{"model": "image embedding model", "dataset": "flat shapes of many kinds, plain or patterned, on busy backdrops", "train_examples": 97500, "image_size": 32, "crop_scale_min": 0.8, "horizontal_flip": false, "translate": 0.06, "color_jitter": 0.1, "targets": ["count"], "num_classes": 6, "embedding_dim": 192, "arch": "coatnet", "norm": "layernorm", "norm_position": "pre", "hidden_act": "quick_gelu", "mlp_ratio": 3, "head_dim": 64, "fused_qkv": false, "qk_norm": false, "parallel_block": false, "inner_norm": false, "patch_size": [2, 2], "depths": [3, 3, 3], "widths": [48, 96, 192], "am_softmax_margin": 0.3, "am_softmax_scale": 16, "init": "trunc_normal_002", "residual_init": "none", "optimizer": "adamw", "learning_rate": 0.001, "beta1": 0.9, "beta2": 0.999, "eps": 1e-08, "max_grad_norm": 0.5, "gradient_centralization": true, "max_steps": 17400, "batch_size": 256, "epochs": 45.7, "lr_schedule": "cosine_restarts", "final_lr_fraction": 0, "warmup_steps": 340, "weight_decay": 0.1}
Rows from block 3 of a small image embedding model, named by matrix and row number. Rows with one number belong to one channel. Each number is 128 + 24 x the weight over its row's rms, rounded and kept within 0 to 255. All counts start at 0. Numbers have three digits each. After the name is the row's rms in percent of the matrix's.
After each channel's rows are labels from the 100 images, of 14848, where the channel reaches its highest value: "place" is the part of the image that holds the peak; "responds to" is what is common among them. Only what is clearly more common there than usual is listed. The data: flat shapes of many kinds, plain or patterned, on busy backdrops. In brackets: how many of the 100, against the usual share in percent.
# convs0: expand pointwise conv (model.blocks.3.convs.0.weight, 384x96x1x1), inputs 0-95
# convs1: depthwise 3x3 conv (model.blocks.3.convs.1.weight, 384x1x3x3), a 3x3 kernel
# convs2: project pointwise conv (model.blocks.3.convs.2.weight, 96x384x1x1, transposed), outputs 0-95

convs0.330 095:121162124134124112158115181113085094147123084130094110181133119120108118133116086058125145101193120150178165132120131123164164136158166129117134160101155138144100124110154129106122133145126160119121144122151094134127131163123099133134113134165157110125127141146138153121107128133086127106
convs1.330 098:136097149095092108136107107
convs2.330 102:080140146136133104121138110110134076149161118128082124151159084147146140068138146087130144085162122130174096117103079159185113127137110152123119114119093127129134108131139132136118100106158161149135149118157146145109160149133149150118085109109108120111140103113133137128153123159094154104
place: bottom centre (26 vs 9.4)
responds to: count: five (57 vs 18.1)

convs0.64 104:104166108145139151134110158182110145114087061103088126132166126096113170138115148095106153136173095129148129128121079147168141128122142133056151126114093115133147121150113124130099110121158168127140136104133093135146155154117137131141148145103134130115116133137137176110133089111137131127
convs1.64 096:150117105146131096172155121
convs2.64 109:107179198114118106158106132165106120117138142142129096133088135080126148137178122133120174109120135125120103123101141116130119086106111146164176128138161164139133140103076184095118123136109130144128195141109110100136141147119123119136129111109168126124126127148140127139117140093099116132
place: middle right (25 vs 9.4)
responds to: count: five (63 vs 18.1)

convs0.54 108:132108105091158145115134120167108134104092124136112153151127133074054138106109151130105127132132143072112147138123096152098117157099125125086121129133109131164119144150145171135088100136156134169141110115147131150165153142096114123167170143132133115115141115132161128128095129179145101158
convs1.54 099:130135120134184086125140127
convs2.54 121:159093140143133120129112132128123132117106063143136108125152175121100084124168143127112156177180103156158138175114134120141111134149138173113089142126175113139115136109114112107114179118135167125088143111133129121091142139137132144125119133126127169146134140149096152104080120131110104081
place: middle right (28 vs 9.4)
responds to: count: five (43 vs 18.1)

convs0.275 092:163094140188131169124131118129149081145125109118084086124113107150150112098121135163188133133124101173139097162134162103109143118166138160141122130119158135124109131149140112103148173131116110121140114152128110112096078138117125158105114146134090167128101129075113125150145125093133140117
convs1.275 109:093122084134095123140113105
convs2.275 095:142113115150161141114113095128097095156155103153093079148146111157131132072132146111122137126146099186185099160112119144178121130137115164141111134133124131125122101141141143121139118144119173129157135125156128116095130126111150163100092105103109113109147087087124139126110128117071130087
place: top right (34 vs 14.1)
responds to: ring (37 vs 14.1)

convs0.150 113:085119134131091102136123122093112117152128138143192143160112175130180083131148122135135110170136133126083113121121120127140151105130117116117121161111131148131125121128133126129138128140096145120137138101141127103135116142181128097103122122103171094237124118134130154124135140135141083107
convs1.150 097:126166148094097151114107117
convs2.150 123:134114127139092139129157160101106116159113133146143165189134131132157112163126105139111122159118158131110098123079106130097109129152127086079116155136141119128140147110140103119124104131131103140107124140117140147078116149169151101125152118148132124195074112176132133130176139086129111155
place: bottom left (33 vs 14.1)
responds to: count: one (41 vs 20.4); bar (36 vs 13.9)

convs0.365 102:137158119139114153163165161135087133069133101114085097124098137145154136161101066116130170135137099164166105149134132136157115124166143129131151135122128150141092143121114161103135162116173136124131115181106111156090131100121097097093134110133117139135157152110107146131123139107117156105
convs1.365 099:152122117117118137092087163
convs2.365 106:135139109093135130103149120131108128113168085155123120106138124120065111142115144128122146115147149135109159170147127098135149133119143153103114113108135135195077140152156133119102132153190087169154105161141107139111111136108098111121120115134145142074130161087137128125076139119148150106
place: centre (27 vs 6.2)
responds to: count: four (42 vs 20.8)

convs0.105 093:100165155155105140153123128173115121130110084135125133166127146086123139109135127107158156110200065149096118126162135108107171125140134115078138168102108131135103108135123098107112144123121098109158122138148092114146131156122135116108163170108112120133118136107183149139125115094137146149
convs1.105 094:139096102151076122126137137
convs2.105 082:132158109079117127119139132145109125129176120142156148100126130115136144174100101123126141120096129117088121120151147087125162087110152142105169088127106163172105161127122172113093142152118085153154097175149121118113115138136071083142140130114148150118131124109118138153086141094131135121
place: middle right (28 vs 9.4)
responds to: count: five (67 vs 18.1); flower (31 vs 13.5)

convs0.93 086:121152095148124104137125137132112149121144123135110108123111143098156116155134077128125146119153155147199157114115159141116136089145112131139141153099107163143089137132122161090132118128158109156094136137107056143143123120126065115110116122134182150137138160128154169122091167134097117121
convs1.93 103:149136120130129092084092139
convs2.93 078:161105072057136101125132124144097119104173129150127150104149156114093124152108121144109125129127152129127189162158134110122130135121153141138097103100121105181077129115135120146084115146144095168126136150095106135067131111102102093123119122134118146138141132113103109152109137119145152135
place: centre (26 vs 6.2)
responds to: count: five (54 vs 18.1)

convs0.149 101:135148139135113147141147123100128098100107133146081125153123114150123137169113129162090157125112135152144113114089097179137089152129134141156130113120181107102182144141105084169156103119133174112088155121098137142140173119140144114133149085138115165103106135151118113091113096098133137130
convs1.149 105:106112099096082128111116119
convs2.149 125:169137158125103152106135147101081116157104108161093126136140137156101125109116123141064102131129159164166115165086105177124071144158133135140106133158153100146111146121133134138140155105130140095109127122111133157110163138139157136108107119132134145134106124152121075088103097104103143099
place: bottom centre (27 vs 9.4)
responds to: count: one (52 vs 20.4)

convs0.142 101:105158175148114153148100092149107113131171112131123095146126122148136120090170129101110120134156073143103145131117143124117153150141113122123136148110142088132120114165113118175132140134103113101166135137189110112151167091154161114123131140074091089116161156110130114150148117085117130145
convs1.142 110:108088144097093145127146137
convs2.142 122:094119158165150086105127099110096073131170108150118134145175087163136120117135165101119128123128100136125108110124112148147151104112125153123111141138123110119145096154134099170105121125132122155158157105197162101125155159109152139129120125088086099113146110143140127159161086142124132148
place: middle left (36 vs 9.4); top left (36 vs 14.1)
responds to: count: five (52 vs 18.1)

convs0.73 099:111149044133121084129091179124130174138143109143098114135120143124136136142143116112093162135161120134145164149091132149145139114128127117111105132133121137138123135137136127118122106115147153149124162149137092145140152099090114065128175144126187091139134126155113176140107142121096104101
convs1.73 097:142150165142078117131131111
convs2.73 100:154071133122137089148088123132184101114145147123112121113142158107164137127170138130120133129133140084149157112122133127104110138140199140150117129144117119116127143090119138120153129109116153146107145120111166095112113122136070135126093131153112197150118095135097157141150114162099109095
place: bottom centre (27 vs 9.4)
responds to: count: five (44 vs 18.1); cross (34 vs 14)

convs0.284 101:146138131145105143139109090159178083168121106076110133097151116107148114110181188146146146129140080104110105120101101077133151115125114153125120126135122087138120121132161112080124158108126149140119151119139122134138159137112158143123095167097120153136095142160130137107166100111147136144
convs1.284 103:095118134129074152107124130
convs2.284 099:157106160115118100108136088123101098136155108159127135131158172132069086128185141142107151154174129151158114142115098152123112096111086154118104101145140101173114114115127137112096155149153112178087155115137143121095132160109131120126088125098117133137114129160122159107100132130114122124
place: bottom left (37 vs 14.1); middle left (31 vs 9.4)
responds to: count: five (46 vs 18.1)

convs0.147 106:141108151147120159136128124153140101139088121132115130162134160151090128107108120120174117127146064138100089181149135106192144112158146142089105133117095129130102129100158129107152179134136136107166092132131133103108086138124127103122169165137119119138138128096120128160160135104122143089
convs1.147 104:113102097124126185120133127
convs2.147 086:153137117119121082120093172113120103127143161109124144151124111137166120156115111150130085139092166098130113085120089130077160109152154125124140121144088108125080131138156113142131098121064095129123120119121164119135125156094084138124128150162096144133102120176158132141173133112114113129
place: top left (33 vs 14.1)
responds to: grey shape (45 vs 22)

convs0.374 101:130149132132155138169135133141153141115122087189112119167139149098088173098103103094120160116177097131127118146154090118119118149184197108103147142102115136145092158131104121142124138094150085114154091160129114151122160114139104125127165124133108123108124133124157135123126118114104119132
convs1.374 088:099099102166098118141144128
convs2.374 093:165138156163107122136127105125140122131123138129145151098125140135132138156112115167106123143137121134108101113124142128126123143132173158151176098105176118099125167114120156145155141177094115086161097126112124123125092125141075101134147091166145167157087123114064105113112127101127107084
place: top centre (27 vs 9.4)
responds to: count: five (45 vs 18.1)

convs0.382 094:114159130129142128147109109142126150133172116190108097130141140132126150090132111083121134139149105133112137137156105096134143155147161101112173128083101141184115114161119138155116139082134112120190087139176115125151155120129118148116129114091109062125141142136160145120137140132115092127
convs1.382 095:108120154084168132122134148
convs2.382 101:154133093102120113158113152133165171153129154090145112128093103113102139159110093172152109096116158128156149119145167094107139114094129138174138119133155178104122142103119151092145096178103117137120139146112101144156080084112126128165138165154140131096144134125137122129118168137137124134
place: middle left (30 vs 9.4)
responds to: count: five (45 vs 18.1); flower (38 vs 13.5)

convs0.164 096:115117105186146161108079085179156153151120121106124131123135137112133095080167157141142103125132100152171144144151180121089157109120103143089136157121118123119122097158108142114136142122108134129156146126161105122166110121142135147131100150054150152146104128105125149129112139114119106128
convs1.164 091:148110156102164122142093142
convs2.164 083:154127165147120093140119145146099130129147136133108140138120155087137132098150141115114150138113143176188113093114149168109128124145118142105149126143117175129165109146125148130107184127068135122084087093156115121139116157139109147107077160122130153152096077142154137116110108131111113103
place: centre (28 vs 6.2)
responds to: count: five (42 vs 18.1)

convs0.355 096:124111087130136094122121134139121147119121131136085118146154138124096123140118125137073159157149161133165131139102129193114124121090091145122116110117124134114166120151127120147088059114136159172100158093120106131170140103095136082157182124142144141120124137162135145141115136167139104127
convs1.355 098:096155148091140144098110130
convs2.355 095:109154095148154194112105115135117152125149135148092080116130111163097154096096149100147093112117110147116141166141139119142153156133111105133142124139116108112144118172141126168130115087143167098162076124141134100164122121119143149126131110127116090083168135090160108125097123109108142155
place: middle right (25 vs 9.4)
responds to: hexagon (31 vs 13.6)

convs0.110 102:154132185115090172154127097131088109108136143114125129116139172142127131135125090153167087111145115136109131135136112122117130135144101109151156125065127127145129112134122135168134129140121127098141105077132089101148135141178153118085097145132102103128195151117185114125100126121129128152
convs1.110 120:084114138129084138122097130
convs2.110 131:121142112117153139071105131093099104161161150174103114127152148191113118119120140096151095103122124145149128119118102131130149092134095127108109106165079123164116087139164123154099133092138142139124110110146147108120153166107141138118100121099105120109132092128137123147124114145083186158
place: middle left (35 vs 9.4)
responds to: ring (33 vs 14.1); largest shape: ring (27 vs 6.3)

convs0.106 100:087137141123151147116144094140128170111121169150159167146189139131103151095120162113127085130114130123128130106173117139126112132086089095114136099133084131128145064128096095153122103115118103112131111087115165118153130141146157176146138127089099125121142119117152133128129124129145146172
convs1.106 089:120110111100172112140092118
convs2.106 083:169134104106088119148101158137124147130092126091178129106098137110126115157154092155121115149162154121114123145144142122086134145133145139130130136117140135137073153133146140081157124137123097125158152147047120162123112129104105122119142174156171118145103127126113128086149165100126118097
place: top right (38 vs 14.1)
responds to: circle (32 vs 13.8); largest shape: circle (25 vs 8.1)

convs0.29 094:136121127179171120104111126088116126121106134145161114119151121117138138080081126147167127105110136132135120106180144106106145135175184151142160135126131169118102127145098124116136109118093106118148090155102126123122101179144100179097093111141130171140098095099119136124110113145145129112
convs1.29 104:086099128141148143136087123
convs2.29 086:139095137124135128136106093118108123119131119157126074123150148117150083105160143127124135154125083164159146145130105110156144157165142174127118182109124125138093118155112132111156123115149166123138134110116120124099129131129135169066097086091140115126132136124156169098124111137104076076
place: bottom centre (25 vs 9.4)
responds to: frame (31 vs 13.7)

convs0.332 089:114154132148122088130116152125124138134163074130123112145120125116162135109142127075123142139143113147133096115131147140139181138169156114130180151082133131118133142153096090133094111103087106134110137110161084144133134171178115169093114156112147110143169122126155168090121112103123121116
convs1.332 091:131130098138149095117161090
convs2.332 086:143168132111084168142139129128129141138108160121110121082101128131094135155164104153143148123097133127091103121100118111122102119123100094169131096182102117183134142057117148093164140113150126124116120145093122152143134106146141113155143131109137129127124144134113099101114161074121159161
place: middle right (30 vs 9.4)
responds to: count: five (52 vs 18.1)

convs0.218 097:122161130118131124171151176114128132113102086120122128141091121103147141152117062109148130104192132131153128137125112137151139106164145114114137148093129129138094167107132153085139156109156131120105134116126067156105127160149065138130118154148166120161134127125144152082127136124099146114
convs1.218 095:151151150141094161157130149
convs2.218 105:134125140137129114150111150147142143127136132125152115160125110121139134146131154142170120122080087111115107071128135128119138114104122133129123140220127112102119108099116140100181124161086117119140150136150195135124126137098146151190157156132124141134111108144152102127181105131100147139
place: centre (32 vs 6.2)
responds to: count: five (39 vs 18.1); star (34 vs 13.8)

convs0.340 090:109136113108161093114175170104119164089148154153148132131101111172142115153088113108115140135104182127141131103153159167162103111120128118118120112159121121118128128080118158143134125130161102129122110173100150146071124095127104092131135089139130123124107123086099116162152164144125150126
convs1.340 099:102111148121079123105099131
convs2.340 067:137120136104130103114116157144110125142136156163130100145090157116117104108154128124161134160127131136132176123136124142148102173162144182113131115128102103132108120139147135154114143155125090165146130147095102138106162145106135129094083099146169161091079142093103105105123127136122177071
place: middle left (25 vs 9.4)
responds to: hexagon (33 vs 13.6); largest shape: hexagon (27 vs 8); its colour: black (26 vs 8.4)

convs0.344 105:158095154132130126122140146087071084159088135101147133133150103134138149140069110133159121125108147137156117102143128129152133123154160157161156113113150159100132128102124115131141114168093114106117115128095143113103094187145109162124067105182140173127133125128112126121117117138124146107
convs1.344 092:110107156147101157168136128
convs2.344 097:074131094076176161112142119129174155115140148112143160120114128147150141129121137093139131099160159115109178153181130113158144146121110131114098117111112133123123096135128123146115116133174162144112104119122133142142157105112106095134111163120104112086171113087131135155113119153155181152
place: centre (30 vs 6.2); bottom centre (26 vs 9.4)
responds to: count: two (48 vs 20.5)

convs0.358 103:078105145143115130150149132121187127139122135164165117197127169149176113121115089111150139153129137146096097147177147124141145111138150137123118109095117184124105124114120109140135149093127110105144089132149129117115092097138118090096168108149124113151113121134123143159154152108138124085
convs1.358 099:094096096147124136151159133
convs2.358 122:138134111155133138103171133088099129158104102138122171151125100163169113142098111115120102166122145156114078144077091180140112150168121103094110165140124091109124143143166109137157138107127128091120100119115157148090151133157130139103137108152122112151086115140116119101145120086121130121
place: top centre (30 vs 9.4)
responds to: count: one (51 vs 20.4); bar (38 vs 13.9); largest shape: bar (27 vs 2.5)

convs0.260 100:154144136099123157177133152127134139109137126108064117117104146149124162145105060137156139123154112155152128183096106121163107129135137117142117098095139136153125104115121159145149169121193180109148102113123093114111146118110131104113107136165117081118152154112143121131110150121109118125
convs1.260 105:082122149126107091117105137
convs2.260 110:115139105135155143084120101113113104160152110172092140139157154161126120104135136090136110111151127149153116130113102130151138111143083129069119117133105131175148090150152131146091131085157158141124102108161125128102156166115136145117094115079115130098147098111136132135115121167073162120
place: middle left (40 vs 9.4)
responds to: tee (32 vs 14.2)

convs0.135 099:099136132145162118126090148117117135146131127147166111140146102118129154085095132094099146119127150102143166101163102122117172168121161137103156099110136161138129119171143120152100096115103125139157122122163132092156142149092116114137098071141138107122076107152139145131123077160144088134
convs1.135 105:135137143141081100152097115
convs2.135 138:138123120132153114095105139111081104127162132144134115164169119168113098103128162138115103126131112153149123135118090127133177140135108129127095130146110093152113084149168105151107102113112139147162147097171171118115160143078144139130094114093110074142145121171161122132155098109103127136
place: middle right (35 vs 9.4)
responds to: count: five (39 vs 18.1)

convs0.210 095:120161122150125090116119178141114127123125091115138139154111075116167138117156173093101169139133117097126137085117125143137136147129125119088102137194133069106127138134138107111110095104101106131107151165133160160100149153111140137118117140111118108141114097145117145110171086121130174138
convs1.210 118:118089122125082091123129129
convs2.210 095:125156152124118122169173177165150153095124145112135136157088113070138169105121105138117143118112163093123106133127124163132108129122160118125171122097079147140099140122114154122126092142112130129130124153129108180159117108142111111129120177163148129124080099103147114122138153125129185122
place: bottom centre (25 vs 9.4)
responds to: count: five (38 vs 18.1)

convs0.117 101:145113120171144162115104124138134132140162093114072073104124124141148124109127133108100131152133102158163094180108133162138155149144124105108147099100117148131163118200123148152117126118095145141158146130151089127131121126145120128095095127074129112127164118120118160157133124095115095095
convs1.117 095:114078111128165127146141146
convs2.117 107:153137093104111139152111087151138168129114142101136124101116150112129125131113112168152120114112131146129149143174187075134112131113117155170140115119151164135082126079115148080143144173149121103120130153058108121128096097131127157152121133146154138127147149102114126116099166135143124108
place: top centre (25 vs 9.4)
responds to: count: five (42 vs 18.1)

convs0.333 100:121178126144103139140120123142114090128107095111108126125179114108115147121124151118126154107146068129129156115118060107146147141137138138117158130114114108140122140172111097127128127102143151102115149112133121161146190163126136136105102135072120139123148146159140148061129070095138133138
convs1.333 097:102145147106169139108151153
convs2.333 099:158153118079133153164083140161128154153141164113163073111088147110124138115135110151107103083088160128119129136139155094123152117128143126167151133144114173158097137103129180085144122120114137128142140159125100120137092094120107124150124158114173124104141134143162108137142155117104109107
place: middle left (28 vs 9.4)
responds to: count: five (50 vs 18.1)

convs0.58 100:117124147132098116132151116141108123130158175158164122155104148142128052157142101107094115175119161119122090108135161158159134131127121088123120177122105135135127144101150149150149108151092091141124137129146145113126095091176109081143155107122145125147131152128131141147152174109100128099
convs1.58 099:104096092118141135139167144
convs2.58 096:143148102094133139112142149119092141166117133123203118150124141149103127143113103120095105091111169143099126178094100109143167132151126093118124086137118106188122121118182110117093106087140140121164142138144128122122173128106137143129108112113149074118135136154132129120133128091103132146
place: top centre (30 vs 9.4)
responds to: count: one (53 vs 20.4); largest shape: circle (26 vs 8.1)

convs0.227 103:098144123141183128124130140135158103093088103127147126154138136085127138096114124112120099093163156142133155116164100176130138111145144159105167133092133124111142152150102112132110116054160128143122135089122086145131140140150115139103165121118135179114108100122151138098121081154157132138
convs1.227 096:146140105136180107115104141
convs2.227 119:135108129098136115119157101174127138112139063114128154111125126078099132139166133123122185146157117124132136138146140143164094127105108160084121120122135125149122139134101148106090160148141095160094143162144077156114141119126103124134113173111128172108134140085126170102083147147141140119
place: middle right (29 vs 9.4)
responds to: count: five (58 vs 18.1); pink shape (44 vs 21.8); pentagon (32 vs 13.9)

convs0.295 105:111112119135125109118095068115121179147132172144152135158117178124131091110163106142135041138148126118121135139132170135128108108133117120128111174105107135152128121114142144143144112114106092150148103100131121108181147099154143145126184122116148113155126135138152121123129170160097100126
convs1.295 107:161085137124115137104130164
convs2.295 076:112133138105138138088125094124136123161136124126149125102129136136126142107161134114105144108188122143141141141137121110164146124105086173122132061105149111135171122141122125136069107094146159154116178102131113140156175109102147143122092127088144139089134115109108160080097116135138112160
place: centre (34 vs 6.2); bottom centre (26 vs 9.4)
responds to: ring (37 vs 14.1); frame (36 vs 13.7)

convs0.287 103:084161119130101129131125124121126132122118132112134168086135160106166138142157120102159111130161110129117124094148121108161144092132105103109155124123056146156113096102143143065120136100163149145115135075100111130147122150145129153103120154098162148182126131155134173093140134138135131145
convs1.287 094:125162114155090127124089119
convs2.287 106:137075156129111095129127145107116116123119111135151151157138180099145073156148118144106146189136124119102137139130145106109130104162167147096116150102160107139116162108129109115114154133135093155122163143097121116063129148146116131116126096144141175161106145136087147117135125138156094091
place: middle right (28 vs 9.4)
responds to: count: five (46 vs 18.1)

convs0.291 106:133164132075093138141109127141110112108116119137115153113117168113109127157169135110101099098161143095120140113101079130116126140100079097112120140135122103171140137122144153118121117117163164155101150092131125164159184122112146097133138145120137114121156143210157130105120116141115131158
convs1.291 092:099113101122103109132168155
convs2.291 129:172152129149108162149111167121119144158090177133153090111121125160114138133106097144117112113094128146126092118102100120138139131155142086159127110159121131132121137084136134109180097113095159072151121114111157145161115100125137146153147125136131108159093145166126112090134152090085126143
place: top centre (29 vs 9.4)
responds to: frame (31 vs 13.7)

convs0.162 106:118122133152149187148090100158143105125095123118152118154137131117107137118129120119160105121162085103112155162154112065129132138152148123101111146125104113154082129120138144124171152122145090106213092151152126123152148115111118110138160132118113124156088131129131110137150131113079117137
convs1.162 101:135116144160086164149116136
convs2.162 099:136099131124139106145131112152167151078114112101163166104114174097132126151159139134116168154124136117130153120162158129164136138105137160128130079112167141124162145092095145122148157144096132116119140118086126100130112100136091126151124151143127176140153094108062117134119129178129117111
place: bottom centre (25 vs 9.4)
responds to: count: five (47 vs 18.1); ring (42 vs 14.1); frame (37 vs 13.7)

convs0.305 093:125170109097093129160141123111091181112146127142090151104109179108139147150110080147152127125141102138140144136123100086131092117152136098133138155119097150172091125106100160117125168136164118112131076157097114139121159127140124117107145131132128083160172140119158128134105169126116134143
convs1.305 094:101127154111126163106094104
convs2.305 097:130104116100142138109134135121113147112142104119161120137139134133071095134104133135107141103130156128092166172167155079114183095136155136118109080092155135130099125129149113135089138152156089175154132142143105132129136115122104073123139148116109107114157169115114144175099123127169126132
place: bottom left (32 vs 14.1)
responds to: ring (41 vs 14.1); largest shape: ring (34 vs 6.3); frame (32 vs 13.7)

convs0.153 102:095177125143129103165117153150076151116138087133128103156089128106137149134161106089127129130192108142141119126110127168150138117164139121076164186105132108149130152142107155122127126113136136131127141100137068129146156145148108138139142152097148112129130121100149143092106119103080129115
convs1.153 101:159149159138105153154147152
convs2.153 107:199126137129102108177094150153137136139129133133124109133123150112130133127171133139103140118104137147135101115107140137114108133124143146146118130206141123138097136088108162080168135148093147125121158143133163140108114123123136148165122156147151158144100108161117089105158145113084103075
place: centre (28 vs 6.2)
responds to: count: five (46 vs 18.1); flower (37 vs 13.5)